A small CTC audio transcriber, trained from scratch.
Model: 12.5M parameters, arch tc_resnet, norm batchnorm, activation hardswish, depths [3, 3, 3], widths [192, 288, 432].
Data: trained on short made-up English sentences, spoken by a formant synthesiser in many voices, 26041 training examples, 40.8 epochs.
Rows from block 6, named by matrix and row number. Rows with one number belong to one channel. Each number is 500 + 50 x the weight over its row's rms, rounded and kept within 0 to 999. All counts start at 0. Numbers have three digits each. After the name is the row's rms in percent of the matrix's.
# convs0: first width-7 conv (model.blocks.6.convs.0.weight, 432x288x7), inputs 132-143, a 7 kernel for each
# convs1: second width-7 conv (model.blocks.6.convs.1.weight, 432x432x7, transposed), outputs 143-155, a 7 kernel for each
convs0.251 102:502475459452453476480410454508528499406356505482470475507537551563551525502510521534562565552538540524486455471526562543494446494486474479471472508468445478491511538524497511517497502534541530485485492497495487457494528560581581557526517540565573546494
convs1.251 103:502465477519557530450582612636612577545522574537454422460478465501490483506509494502442468502558578570504465441432409412451486497495504483448479534518520542517464431446514543553546512486479492506490452437464467402389368372418479528476476486512505519535541576588575546480422
convs0.252 101:457488503544576587559541575599581538547560506542553590563529530496506521517489480500528546533513480457437479475514534530545533502476479489504535598512495503518509485459579561552518492484458374450519508480434437425436480516516507488575597591511474449435
convs1.252 098:443452454483515543523434446468474490535589571502474469480486471523529504488511533556560566554516466444466530534495434439461514452430403436483549573573570550497487519526494467459499528551573527527522527526487485498449433414416460479522474434466513551595521489469471483501548
convs0.253 098:540540557576575547487524476459490542551524405410421426468560568557550538530538559547461464473476463495496471465470481523521492444468475445437424418436459483504508493477428445483517530541536563574548497492495525495508517500498483465476461435431467461443
convs1.253 100:480500485472503512529442477517506495480470548540528506497487498425459482494527530519490472469485507509536479465463456420414428440481514509491458443519511510497467425411502556571577517389300476498544575559553515423417402424490529516507545558542522483470490450470485504506497
convs0.254 099:448408378383449511555562570518452413416454525512492474443439429448439450464466476498492466453454424417427434501533531535545566471476489522532504460549512457422424449462540529501493527559592525520500499488488471580573542539508480471557571584558519500495
convs1.254 098:383369436445444463441545566546528491457435488475469452398380408415420409452496453445323334397431440426408539548514502504495515538486490525536508472571549533530513508544502484477475493463397494491487475481496514431399433498533553517611570503476485473469650638609526495519511
convs0.255 100:548536502477456427390520544517516524514500427428462511518476464502507525524497480467513502495480480448349421469499489485503494523504481479471434426549521453460485502490493497483462470471452501495477425406418444510515512484470481518456476505530547531511
convs1.255 096:516540546529502491461455421447493520529520426432441475527555582439442458498510512487562567561551543525525635580517483467496558496533554582595598595469509525532552540535463505520533519517506472498533522478457468486519537544545537532450476507524525531564469462488520523482489
convs0.256 100:419421485560572559553383404463522537505471488476506528535553537474514536551561596608528506493479467477480557580549493476461461486445393380386393398456442488536526517533547543540525504515553506514506491489484497447477512530556579574476473501506494490507
convs1.256 099:487494488457448435423439464482497496493456454508509438404455498475507523508499515523521490456500527495469434394431461494512490505513491454449479520472539569580585569526510523524525504456419525507485499499478455485490499478484507488551518490513502498452486498515504491489493
convs0.257 102:447476530578578562542485471486503505512493571546462422427422388573572554520462436436555565547543514500490396421453478482498521590571553523517525506481512544550491435407457476475478496508529546515492488473497493488499519548563553561447453434422446478493
convs1.257 096:477475502520508474438427474514556552546535520528545565534492470556529522544574604611533533514493484472470448470524541489424401434512550565574574564459485545592554483430487501509498503505487471462467466428394414516477422383361386419428462517561589603621518516495483470483523
convs0.258 101:386392464516543499479493489500547596621608445406411408421480513494450383355361405447499474490455392382358513478494485485498524535517477463516525513657621557503445436435527500513526503486488463538521478480498522392448506533539565628458422429513542536509
convs1.258 099:490457428429491508456555508481475438390372514474440482522565592506546541495493509482555498521541514472427473447443474471480476478505492491555589589537525518501492469448517473417404450492523513483456494540558508609547497466456480494496494498529557601639527500489494517550539
convs0.259 101:364386411461499512491446474467464463474474443447498526514518477508510501483490464482449463485497513540558444488524532523507479432454491523536527506504518521512510510523503488491510511461428504540558536482475524528508502491510515505577544488470513536517
convs1.259 101:529530514501464437433524528525537533522505492487478481489519559545502420403520578577468505561551443381392481500543568502440471477410344365426407373477465490522512501519417442479516519490434461473509510464373352445425432465502524494540576588570524458431464501525523510531556
convs0.260 102:606581528488548562500542547498475501562583484587590537477479510452517519503511507504485514499424400412386531555539491480463438557503451461499503496443527580568562562560403405415431456464446485494496470443438439381398428467466481497385412445489529483462
convs1.260 107:613551498464450427419490510520523518496437356411441453451475512539507490501497481493597572557562578584574531569576515475510530478515494433416452500423450437407413459497476511543550538515506513546542536541522508553562574548539562586396408406443467455431501483479463444466520
convs0.261 099:518492496506545548556634602542520528520501506512530525508490457595608576529496482500507479487491480499481525507502490511524534461491514502460424403592563539531530501488494485473478488490478383433444489514483458463485486480484485497559584547491456467476
convs1.261 087:449463489503486496548392441492494484495511378397438476531545538575557537519482462471579552539527504464473502534514503492502510592563541517490475472406438471486452427437461478512526499441418464507517511501480480396413447492541572562564559544540532519533396455515545548556588
convs0.262 103:514546549541526531520521513489499516523525553516467460464503541445483518528521516514428389355379426447450501490491508499465438502481506558547492410445488490497495453468397433446461453490551527495491487495499482461484499520532557549391421474530541496461
convs1.262 100:443402391442504550551428463508542541495469400385433485505497483407414467525539525488649600569565552523446503563597585563552509492494501509487509530496495536554548510471499507521526541591647509553582572565546535517494473485521525477535483410384389409457520505530547537516537
convs0.263 097:396448483507516517441476452405381398435471631606557534512509535420428432440476474444567536496482502509505515442390381405439457500468423425436461479498496497502516523541437476508510518514482672631591558505454428681631576546554535510513527542560557547534
convs1.263 094:555511499515517493468536495472485500524556526483434413407450522533496474463458476493474465451430418481608558580590551516523550484547577557497494547603547498471473492539410438469469472483523578586554519528529531492492484493527552569585562540514504523536500486491513517516518
convs0.264 100:544553568563558514469495460464484517543589384406423424520540503539493454490527556576397438475467481500472508527529549547531530527548546567564549541446442448474468437426505508487448443437439529527488443458525587454503535532528497460396417476510518500487
convs1.264 108:568585560530513521532529539567596574530495464479514505465426423556485376384465483484575608592580561489442483462482519464401386582508488475473456459524524492483507489494597593537490482528555515552581592548493461428414438469479476457448482496479487530559438499522525558586568
convs0.265 099:442411441508563567554517519473497519534515456459462436455464438567579568557537518500443477463426441421390544526496513530504496600555531518467419421533488419391403455496518477457465514547585552542485453464446435582564545509439385382474485474474476472458
convs1.265 097:450455420429447452469503463430432469491501478430407461530552540435509573599573562540647600517518525500475533508502524560593591511489482497493467450519549558504464509523439418455483502485471559523472454492539558550538519484467449483440456490518555596634502497478460427439504
convs0.266 100:460459449457488458456514468422353361381372466502527492460455471505521557549513501539519536546515507507532444437418426443434401398457468482496517517564543517508524550540568538516472460522577453457478503544576583439404386398409426473529501471467498538553
convs1.266 104:550548521507523521469508512503457458483484370450518544547515484562589561515479466439570522512503498497517462450502533575611536608533493467465476459427470509502478504513451436472496511557587537521524562609642628516485458473521562572492510501464457494505400464509515514518548
convs0.267 100:548529475428431438491556554536516557562546466506476439430436419597578542495462459474504524515505527551535400453453457463465484555555523520527508483490501481529568563561571532476446465490496491498483485533549523541556541528525512520533500450434492532527
convs1.267 102:446405377422466473472488468484491447415387534536531527502488484450487501477503506491532493473488499537521449482475440449489500476465465483504506479483485477454449450466467434414465513516490408470531555531545546567528511503550586600492481457451451417386624519437458539561521
convs0.268 100:389437470493524503491559576554524468402398393454517495484483483529520480470470460458538553563534493483454419421426459476459431617603539502514541547441501542556536517475374413475494494506518505456444443464464476519522530519490495515407458470475465448437
convs1.268 100:473468491505523498456541566541505468432404472454427406422473567507494451401407432454335363391449524549526491536529523533533515630620570518483475511538521515524538562601442515523536515491485422464476471475463448500453438472523563568561554524492463477497411388425454485449466
convs0.269 098:516486476470522542521392414452468467431378478501542545547537523543531502460458492517515515548523486494496399413457509539499443437460476467436461483503501525535560555529506505488446412461549452522524484466514559594579563541513482449462454475447432473496
convs1.269 097:519543546545547498432409365343350407484487484510522510515522511569505522565579550533413460507499459398402528559567552542500448549558532524472396408517496468466496555544482490498507483454451471468512503493537560601551523494455452503496462453470478499508541527527515488461467
convs0.270 096:474473504514516508518522468481471458429392432458482503500514545553519507506483465461535490464456452459486449440460504513517529477477487493530545535437469500540566568560496504499496492488497385439445439448473502448483502491474461457576540519499469464467
convs1.270 090:483509546560553526521448475490508517511514421461491516530545559564555523493466463461531504485470463462463416458501523504474460597592584558549527521410442460451470487485523500481484472452435490511537532529512499546560555553527528505472453463488518542537550565566529508495496
convs0.271 101:446463428375331417550455481506507496488510553542512514534558540481512515491479528548448432453516536519495481492523520499518584447428453517532496469505546595604579520451497537551513448431474439440430444448455477431463491519562585578451484523537475457486
convs1.271 101:519547509473481507489554509464497500494452573527508526524475444462411368381450481448438446438451457490481504516508481489500507502575598576528466444477454416361386478538513493496504492459397520530558530460429465418458455433446457462459470476430412445489523507485482492515478
convs0.272 102:492499505506507485442544527521560583569512606574548510461460467502521504505479467432451438440466472492546519511516539559562558434461476434418407393467489507515539553540439414385415482541557465508501501468454424475488492500494459453508467459437430446453
convs1.272 093:563520486497516517491527511491494487482485516514528533527528545535555575554543524489486498522541501439421447451459485498516535517540527536539563564471471476465412396437425450472473474481480491470448472502483483507500508528540532510593545525512484498551521520522503476469475
convs0.273 102:500505466435453487539602582508412405448484511495499509493486503474536541526490467431427414384394448465469586587578578526457368496516525486453454478446456480480486479494643631593548521514498542549536488458449421494544541523509519538483498511519527498474
convs1.273 097:450496518497501519537468421414463510537546598548516515562612638481484491546568567547455472503552597592536507528518524527554546391425463474498539537475461493593593582607457512555578563534533567531502492497525513491532556590591543529545539516450399407441469451459468508495492
convs0.274 099:348382454503480453511595595583580541485432473546559527536551515529534521514482445420463495483473497517505406386395458442436458607616585543492427386569548523511526563573534514490440446513592564460418389380413427551582542504439406416535492479435457484501
convs1.274 097:374435461492553529488541514510496518491444531480447448465498550514523467430435453451516491513532538548512399396460488503496499513494522570540498463480487455415429411395393399427479507470452480489481437455493499532545544563589583547536567559543548511447572545533529480410387
convs0.275 102:477516538539547546527557580585583556506452439457474536551540552523510514526524548545520494473467443426427483547572587571521428509479450421414453500421461501526519520526390387405417450509530487476450442479518547572595571524468427432503479483495490475477
convs1.275 100:419419449483518519485405394444507554574579487417407458523592638513525508482470456420454518520509482489526415484538564598584546415416422482526504421399418486527540545526554557552533530559580422376361401476515497471504513511521521506480493501499501515509410406443509568596607
convs0.276 097:506530564572531447398514551587586544523542407485528508507518559460482486500523550555366391439456453500550457534609596555513527597557497473516554579367440485493494467448444469502501499475472556500480460469508520450468492508527510495416452464450493577604
convs1.276 102:515489459456471513553503510479471481497502542585564529539530522458491480471515519462452451480482451422465493498515517488460449510448449490538569557480475515546571573575491484473499514526543456451449466488469456552535487469488503534501527523494439394351537455442452455495531
convs0.277 098:350375394404433477483450508557566515440427616602595583519472412441489527528534533553514517532506471470507362429499526496432418438483476458421424456561555544531527532527469504516519526551550638557487457467448417670653615565511456432564547533529527524551
convs1.277 095:494479462496510539578500471466457441456490459448416418475529538525515540546524503481472483503494496504460605575495406414474476494517542532495431388604557492442432471551391396431451481504552587581549550537507509544529494453450450465576542521498459435435566518504497466478488
convs0.278 104:558459363374438468468564546512426391453523401367398467469473487471485520526512468395506526549555531520526517498476446449493539578534510493533561537507480447441456441402523518525496462409342552501478487486468458414448480524533537536469511539544523471454
convs1.278 102:525505472458470441400477491464437459510535483478472457458493548549519443424483573575528520484463465502480579540526507508517529499496511513526533509569522490468444445443490510532537544548561474470469479460456488519542545547535490448442400427462524556535484511549558531510475
convs0.279 100:563521515550555571574466456474521563574553463533560554488476497581565548514489514522419485516569567571567453395459571592553494540555562522452406394447451482513507497536505540545522527520506447455435437478527562352391454489519533550470487548587521476452
convs1.279 099:490541546474442449449476486489516525537533431429438454484495438562505446489550570591471520541499415404431550543528505474480525422439451477501500479482475477433388385388562533500475441441483424429451493480469514436448495518523509470377471513536534530509550553517429418438425
convs0.280 099:431437466495499504485618613552465407431469625580560549526513544511531535537554547510438434416441455451487460456497503466426422456462477496524544552560558538522488487468433453428383360398426503526504500490458415468513545560548498446471493566604575536529
convs1.280 100:488455453470491438405459462501543569578591602558520500500529552547583594539474402394536535505441419444454420472519499479506478506541568572529526535512503533509526565555539537526501468483548500520500451442488542492443431449433406419495451421462543590593394377379432465474477
convs0.281 099:386377377426508564550545514501479447374329505485463484482492539585605596558483443416560561566567562549520479484495523572568528492533545504463473480500491481494531538552416379364395487590624510505486478475478483469487514521521499467498530549541513472466
convs1.281 100:472471465460451432452478496464403366360378334386446496516526529523538544548531494461529521517476472492505423408375399473526532554444406429488510489461520533535542536533550553547510460429427577588571520491499474483496499474451446459547540529527530531552535572555543535536532
convs0.282 099:517531543531520510520548555559549496440418522488487499481442409494544583594573532499512484504535515506500483481478450449516551454462456438469518550554555552519516547577600558541509472496588455469502490462463477470511535528509492487505496533523460469505
convs1.282 102:461516553540516519541524556551527521518536438458479490526537531569531478466494507514529563592541461461451400415473524543564534465449479466454484521423425385403475477483583609610541494425359472522567568554519511410470482492497505489446469488482487463425528543533500472491535
convs0.283 100:362438485505533538524558567568562570584599535494498551555559552478487502513498489477523539549557566555561534555567564545562595600582564529495476478480496477460486524496327330404451464493516433448453461466482495502489489495509560610456480478483490484448
convs1.283 095:547529513507537567575577558554551548536525561543548557559539526449452480489506522529475452443481514548532464436438462473471449440457503498465450445597550514496501489484448515550551514486447572573570567566536505460430389390414430439596561511495506541524566583599580534528548
convs0.284 102:454470492503541574564524496493516565609613478436463516536539529566535542552565579562443415409439459467454503483465464515532530591560560549527516510568555569547521513535443495493451422459516456458481463451497542437448510543558549533435449498544590583558
convs1.284 101:472466478519506481478676666620551490475469506501477482497521567453464500513504499536537498456468493526558577559490433456512545497546565531519522545500517563606610565524472459476519541573606510525513473487488499634601574545548572592506492512533528508518507529557596603590570
convs0.285 098:450364340324368463488555447364363458549563443430435464475472505442479508525511495491485496500550553515525557503438406432492568442429465493532519485486496518503507492453400386457555583565526542534535502489531548479475493494513523530408435467485498478481
convs1.285 103:572515483463469497500574572553534514459404518511492501544548496473442439452459454483566545518472471517541410465468464423351397449415436456442453476513545529495457454478603563517472451421401439401385429452456465468463499525504488474490508534571602608598455431448475462452484
convs0.286 102:509512518505507483450375427506566590587576527557559542542535545424478529528502466476419445476471485509556578569544522478463497460471455450452461510464492527554552516493457447427408426472514565576576500450445466569582563513449408398456475483474467471494
convs1.286 109:473435445515540495427602582556521499491519506474462484495471456426475515533541520495542473502561569534492411471533522490496533425454507555567539501541530517493459479523507504507497460451454544534535570591586570539504483457463493514450482476458436453487467431415451479531502
convs0.287 098:536487455479491485491406376461556610633570446489504514546559562562535496492516538535465448445411458569607501472463502522477451481498515548557524520478520472499552560554540573583566518466426411477481432399443504423443463474457439432557497466510570601569
convs1.287 103:583560474464468473514364351404436440451468496512509524544517491519531540503477515509478439450513548527490465478513521477439407557564560524480466481391426515506485511560482455434423459510524544497463458513528483595595527502487474519484465480504517512524447485548557546520475
convs0.288 097:483502531545545517493443472504541523497508602625608522457472459456465519548553536551464446436418413465518516545564582583569538518524506439426446435408417420424438445445435452480508536529514553561545497457473507579564546533520525520561552534528543568568
convs1.288 094:491451441486488473492535515479454429410399470462460466454438445488433409457531548601503487474467505558540564533491404380429460557515505524493471478518521522484444426480469468466469478496525479477464464467475472517518508466454479498528542566556518483425546485457448442476540
convs0.289 100:411418425435481545533432458503518508506507432455472491473444464551532517484474506538554506481491498502524454426438444461481494561552537509478479459400463493496518545539410429479514526551580487495538515453439501466458447445459466481451438463478440457491
convs1.289 102:495481505505509502491624583526518509494468490493481472487529536517505468444471500495513474522529513518477464518519503521488431496428472514494492492539503465484454414480534538510475467459425522536548500455448488492475486537526475451429427446434442461453569529513533509489482
convs0.290 102:530509476473518532467483433433490544563555467503537528502551573501500512481447445458490494494486444437443448487544539494424341538519517483445450470537566578550510478456503496464473491476449580559489477520544537472480496493501495480468499534530475455481
convs1.290 099:523522549558513481446484512504473424423426552489459531592578548551544497454484533540487510561551505500504484504464436471524482348424526559523540579504528510471494558594570546541520469429435546528502484481491492462461470484468431403544507498468482510501521552575561550546532
convs0.291 100:456455426419454491503564538495482479484507583501473463447486531514553570566546514472462487539556545531554606606543459407446510516509486441420456497590583540496450430432609596579560526510519404423446470489515525483480474478478488488582520509540546548539
convs1.291 100:402493562601575522512483486475475488486458452496515528546537532554584570536512504502470520590598558477416445493533561561517475442449465496531569558458474486497520527510443464498525514462399462487522547547535508567571572552534495488503468433403381376412421448450466476479484
convs0.292 099:614580523476488503501389413434450494489457527548592532478461465531566563550518510497403424496508495493526587581576564527499480576583579557531484434450496554578598578530536592606585525500506538496517513499515543507527537568598595578526505477480477483484
convs1.292 098:577579552505447435491445473468471471440431405408427464522524505643606595571542505458408387468579596546461412470519508469472503497503557588581600594470459444438463489510482475466445462476496602572575572540488474493482441431429445516542512496482452459478485456457460481496483
convs0.293 099:362395430456477446455483485506526515490468521551559536537545538456502513488489480482571567533475445459499497518535530509492504470469434399394417461529548540545545504449408432419438474510499508499550561565522466562553527507479477512429430446467526559603
convs1.293 102:318309367443502515494468497531541536539568496488493516535551567511532550548559564567468520566574565547558462458469489487504542472480471465472474482450425419434421427457503485459486498481463396376411464506528527387428471512516500471460432450458450467501424441471522550526502
convs0.294 102:526517508514530546542430475488481483515530488539537498476435454547503450429398390454411422431448470504536510512529509479448405582555513475483483495466489521531547524500490517513515526519507547517482480487523515617612583533472456469494525515501506491485
convs1.294 102:460478467469513545528509470475477477454418612599578535512525551443525594601519443436313373455481496516517491530559538500490505397379486558541479422505515511537544537564458461467487537579609508511503499513527531489482485507548581601480501498498504510517620569519473469491504
convs0.295 099:495480498499467429424488510500532565557498463482478451477542588554545540516532571557568552523475457464515458447459500586639644551515477476530588593478479505518511484473517502491478491495473460421444454465453444458491512507479447425439452515559576575551
convs1.295 098:537504465435427473569446470493526554572576522517516526584610563476421444492499486510494514534542558553532621602557533541548522511483467470483489490496508499470459496549600550493423397428466510496486494484518523479450435456494512501445471476477463438433507504503493531559589
convs0.296 100:572500433456516536529500487525542565543488429395460514552558554597573567535508499503503416403442459488537509467499576593590586511506496487438429407554529524508503532535544504480482492514557480527544521488499499530519521513519518539456430468469433441461
convs1.296 100:589539492454433456499408469507506512500460386417447478502506499507501514516531499493597467397435532595544525529502487522480428499501486475467487482431489513463433444491502512531521482467443491477506505502490509523495469449429451508426453466467483495521459488487467469508542
convs0.297 100:462453461506523512541518559583577517450434514507495485531576578609582534540591643676421422440459471471472530550546514454436448541505456433466505530468478487514549583638434466524561563528467447435482529518488435554495471468484506499523527501515534548601
convs1.297 103:436434463482475493523592576549521493478444609531463434466503521520487432441493539596502459446453489529578461490482509510540545513472421386382404431541556536522514479443503512518519521526573418432450463473462480505497490500520563601523529517505445407420583602575508473505519
convs0.298 101:528552594571519470428422479492498509502467469521581528428457473484481512497456421448471524602599497506560429462502516564543503519566565492471498470476412448461454461485418448467463471540556558428425490517503450589561522483485515536452479508529524502512
convs1.298 100:464472467535513463494524505488475464472480400394398414447478466427435508552529499491500477548562507462486510494497467487531539496528595569538570573490493487435456509557501481523558524447408583549547551522451423501517539571523455389474463478507517485434454473502575500439506
convs0.299 101:410392428495508493482494459460461487509526558523467453505601630477479514549563564526455456443433444471486551580599565501461461513514508509473433426487488494510531528508518546549547540533522442431455494532538531555558574574549539531494509548571546525504
convs1.299 103:407426480523493462452456449453478480467452647583508433401415448502484485498507522514493516522509513508489489476473484476473491524544548533498478468609594551527508510497511523531504451367338464495523516475430406548556521504495478454545491439407387378367517455439434393374363
convs0.300 102:396455451483549568554530512503543586597563432458478482455465444553514480495516515488471477476433401402448436425406410438475486469513546549549526458636570510494501524525512512497526528503492337391439464465444475520496487473466468463596555510512550548515
convs1.300 101:370390432493506505521451477486483458410362585552520493477461503493457451437428432456524470447445456482533449475481504496499502640563502474449439412384362367376409415392511519505500476487525560607619592524463492427442459485498493471564572551524505509509551577543502433408414
convs0.301 101:485471487540592585564522527538538522493470475490475502516545548517501507509509497502420441466522569600611508436415448505541592504530556534513494463508467440428461488495508490459442469495511437465451397377423488462502526555581594611458460430419430445445
convs1.301 096:386492578593580553542530566592588559515472493520559583559514474433508534504456423436541527528554570561533527474443454497533587499475492512514489497560523465474499514508450480543575531446353410461483487476517540506510513542512449407503490501541573550534538567558522494494537
convs0.302 103:451479489479451446486458495507510499479480555581550478429423443482483448430459501511507512480452476493515559584601588554541566528522504496489476475561561545510472457473502501474470515538538551514484466455452426594548491475483516551533516499487512520514
convs1.302 093:515535560543529547552588565524478468486499475443414410450480499519522505515547569580489502506476485504514522503491500537554539428402430453470454446537561554510467491532469493513517516516472591546523505505493507487471448424428440457521528536523489511536546557524479513554536
convs0.303 099:488468502530482443477422450427406445496529443528582514367402521501472441423419429471517487528556492522554488557613559539511512546554546500542578564429447530540501482456523526536533526519507592511458503476453400533503477475492496512551560568563566544506
convs1.303 100:461405440548544519546542519501523567607585465479490484487493515438448457507552524468470433547567501470461511553551497451391399537502473451472525526560521445358387461532562558593576525463447511454407438513522503497480435431454444415547487463451420444506564519542552511522557
convs0.304 099:388384436451444446468541530526525533522519526540547540495451456450441465509536546502528518518515489463475544524511515535536520556576548506481476492514533535500466455443407419435446479501523461470488548549530508539530520509514514517557536499472452456471
convs1.304 099:535562527485477459495591614556466415399434531537494452448444476430460476466480529575450434421460517530468501474469474497536549532580598579570534483593582555501481497506489495484460433431437549567565546532554564530554539524500448443467467502536538569574548562575563537520504
convs0.305 100:289308363404410451506597573513481470474486553555529549544507494450494531526501477454513501488469448438498437409458525569627668436433465507540536514414401456497516526514503517512506498467435471502541560565562555485481501512532526523561591562498451467482
convs1.305 100:474502487506532524517430456457446461502568518497503494458437480580583561541533561562619583516487514540525427452449456462467480552526505489463469489466464498515526549582513525522520509504484503487451441479514539505466465508593615625541495435417435486545360391406436471503533
convs0.306 100:486451420407438477505515477432437490528516449472521519507538539523526502463438445478481517540561567599599509510506454434448414441479485469428410429515507523527531502478563569524466431451494513444441481491463458454459462456453484508488505512499506499499
convs1.306 101:554564579570522511535462494522543521467443427473526539506489479511534534566570527461494535538531555545525402417483483468513589502459379349369417464470521569576537549567341361408469473458445521538563607591562539470479500498484481506432481489528551567571499488510529509486500
convs0.307 101:440409449504539531495403470465436465478451512612609557526509520547551593583537503512524511498504477493544466506503481495471401622601574462420454454530504493484517552575505516526523525534522557441441504560502412530494468442446482483458507545511473490524
convs1.307 101:437469522507463463513569541519498500526500537508497531565551554371434491534523502479566586595574539513485537569562570540435418526492502501512524535515531587608590548502509492493539561542520462435445497536498423574569551547541540531479479449451463501573531528507448376389422
convs0.308 102:547565550510450396349578566556529517516504565512499516535528577456463470495499449394498515502442422460538500500470443440455449505491495497494485464514509494480465465469433540571529480491505452545548498475481492395426477498499491487543508457457466448411
convs1.308 104:416475486467463502431476528510505544534516667670618535492482512457519562564523498512481478516535493453440559571526443447438422362379447495529550554554518509444456526545577594545490470454432391385376377400456556527507529518488471459515470409372403452488523511437438446433420
convs0.309 098:523540555559541538508593578560537505485480542538474469547582560571610619608575507465447456454437434458512517490467453489533554423444446466489517537580572530497503529535510488454434443501572472497472445422430462484500511517532528511525500503499476434417
convs1.309 093:447504569583582582558551569515437418441478533509479457465466475541601629609586538479460460420393401425434452403404466491489483565500492511529547559445417443513543560581506488507503453411360411467501506532543514503546544525500478497552540542538526494473441470540547532530550
convs0.310 100:565516479500559578577378371382451525554539428441417430466512585456390397470524565566481459446431494482466495492433439489515503547534538560544519522428471519519487468511521552576554530480438575533467457435436467415443491519510513490268327425507541536524
convs1.310 105:532584545435422452474464471503544536498482430444444441460515530418490514500486502529567577529516526499510542451451498517496516487498492490471443472565540519514531502499478485479452434491515528544549495488505512546533515514517458446517537539531520516519554551510472497492481
convs0.311 100:425454461485535572547519578578553546546517426487481505524527512470406436488467485521427435427456544538531431451475467443432433539495502546500452439463487567605592548546615586471397456502542512475387379461474485514548556518492488483582533534560563582601
convs1.311 105:455507518455477527522577564502474439481525367433503511511495517425490542442439443439513513422449536496411643532469463433424496436558519493548554521514527500427479522556440464505509507536539507501502472431454472485445444480490441394583585528485427369399464451435409495542528
convs0.312 101:522523528496484526528554548531460430425468546500483467476471448475528564554495457491459498513525534537518399401412425453504550476450452502508491507567562553550569611620536507512541563573595543539493446442475492493524509495470463467513473472481468475542
convs1.312 098:551538512495464432439457483540527508496526430504531515462486521570539475419432450463513502478454377320346544559582576560520493507466444449435429405456492507498523576596506532535498506544517605596536483471445502470485481454424423454452487505553579597608438449464458463468479
convs0.313 100:457487525513481509557469499553599588572575591582546503503507538471414407427465468497575533511500478497487425503558543504474494539497460476495504552510493476495514530569562571557543529488450434410447463485512525483453457461498548587634564500498517497473
convs1.313 104:551535500473481522516482457430450512536525573529470464469503544537494436395415483505521501473444441465476475480496497441362397517521496479461485501489470520535457389441475502515503497514552430489522542567570548582536495474476526604655622587526495499533498506518537569554507
convs0.314 101:468451459502496467459396440470480485478464352448522537540523519500527507488498546598423444458494540570574481487529566567503452643616551491428406428495485439383404454483560550541526522531510570534484465490539552533534516495483492521507502508469430454500
convs1.314 097:435453480519517428346546535553580603594578419451467489557566521482437429458493532558482462498549529482450454488569566502454466493497499487478499533475481445435480517521431480527541519461400521510467438454489472588569531526502482511605559516504510533561559581548510504471407
convs0.315 104:490514514513498492467519528550523503513527495442413437465512521533530519525538540535496516510489474469461537527531512474464498418427447495504488453488479464443433408374396442476497496468439535512503508543565572564558553554548537531469430435429428431424
convs1.315 101:479454450486516554559473471496493469450440559574557524486489472501527518504514518518587529487476491516516436440483520547538497543535490489519536513456499494479485485471460433439476509509443452458466493512503451454435430456491528550462453459486523554570491492528546549549550
convs0.316 102:393412437473472439467476496528532526514504512545523540549522507457503547561585600612484517520501531535529481456506506424367384553523436446464440437507511511526546561567499525549551523519534553533529526529530518508491481483476468458495449446443455475498
convs1.316 106:527471417429476470424597608605578520485501589536520527528491443448453425435432412439535513532552543484471517502519577589561491446463481505517526538461442438483507520510500507516508482465475522562563524527580605591595572539548596617492541577564543533500439448492511522516487
convs0.317 099:413430438466540587612585532470458481513500640552480488475486469415470514504447384362524485468496471493571514506485468471474486477519543501443454493431463505512497508533405417449506543538529474481498535528485452379413437486493483475482470466448436471527
convs1.317 098:516517511473425410414490480467492515472472520518468445473497519495500528559593584535488535548500461468493453467494534555544513636595522505553567565532527465443476511513501442394376406474544544535530524500481474465472488496518539545496457426413419470516575553549504468437476
convs0.318 099:318383449495516523545429464468456436436478462460435425486489496419438473494501505494475494505509519551560507487471475452446488487534538539540550527507534529521489455418583556536506489478510491494482516539497469434436448493542575605475462458464468451429
convs1.318 099:423490533542536497460502518528515510506506522522508490490506520569618611569526495502488471468489521517478412466486495539581601529543543528530533510447485505502484445409545490450460451424405385435471505563602583422424446451422424402490523532499493490471557527503498489480474
convs0.319 103:515442417435454497531466444377372416442457405410443481487487521535525523495458455461443459462473493523576510522497477462446441518504500453425427452498497515555590608613516534543558564570590422412418444469477488376419466487495499503457459466485502489498
convs1.319 093:466451433455476514548428449484497503530535534507460441426439463539517519526504491505431513535498464463493438459459463454465493499476464472476499515495511527524509524555505476465495519495443420433433444460461488439477511525552573574431450468497496496478528486466416390413460
convs0.320 100:528539553507454424413477556583547545591653538522491495536546541461468486474462488495432423450486497515535504563580548529542592609557507482502533495467488485494505503525495551562517464411394578582575553524500498577571569553567593559462486528571576561545
convs1.320 104:535515457463496523562584546500477478473420512505483491490497524491481493518514511491512500517496455450475519487462457477516540512481448454485492462489510540564559560563444479490501531568601518518528554513524589645637612562497478504476487487485511541535533504499522533502474
convs0.321 104:485475482533534515516443473460427425461520536545500519552534495526512507511533555573526539490504525523533518538545558570547548606517467466464483485499538568567554519475431427444477494472426464451449459505524510352422496564604626623389410437506482442457
convs1.321 101:394406389392451532550557559546530531531513418421436442444470498475511560571553528523546514507516535459401536516477532528488506442446447440450490508547560556529456446459572551520488464475523510525479451494552598521494458435427397389399445497502460448454499491472451489534537
convs0.322 102:504458447488540541528535470461470469449450471468471437465533562508489460436456488493443520562580589592568488498522516490477493395416453502529559577532522507489477483526415422461468463437429493531535511501499495565561564545534519490433396436517539532529
convs1.322 101:460447463486498483492537542541517481451445558566540530515476472505518507489494499474404390420433431416423447439515537515457428562549474406434477494559504482495560594603489483477488516542584526505504531538546542543527513466435437439462459470452404344289526515492470459462504
convs0.323 100:460470524537439425505509556570518400411469530559473458514537491356360431497505496479488572527474481488521500530542502426475545531477448445456484514579525498501492503496457463478506484468474487447455446490478487559555554549514458400551570575602578520509
convs1.323 105:406432443474542585563598563538521506476496582551487428409498540501474488520508546552378406441460473420399483492489531553521517565573529519577631622654600485476511547583553550512468451448434488513516515536606561564612590521448469507475539575531481455441508478472490538518483
convs0.324 103:478476481531567556500535501486474486511518526522481475586670628425439446523599636647469496509513505493471490457394397453508554477378336404462467470477487532557556541529482542562553525474441449464514571561523490537532527554552512465359453498494491476510
convs1.324 102:454428462492475496532524567584544475415446513519523536507458442552534453392450499528512487487505516495473428427429442468491509453525496504525533507558519506507530538532504501502505492458449479455458481486486478507517515523500488472471480488514504468433521475459461413403427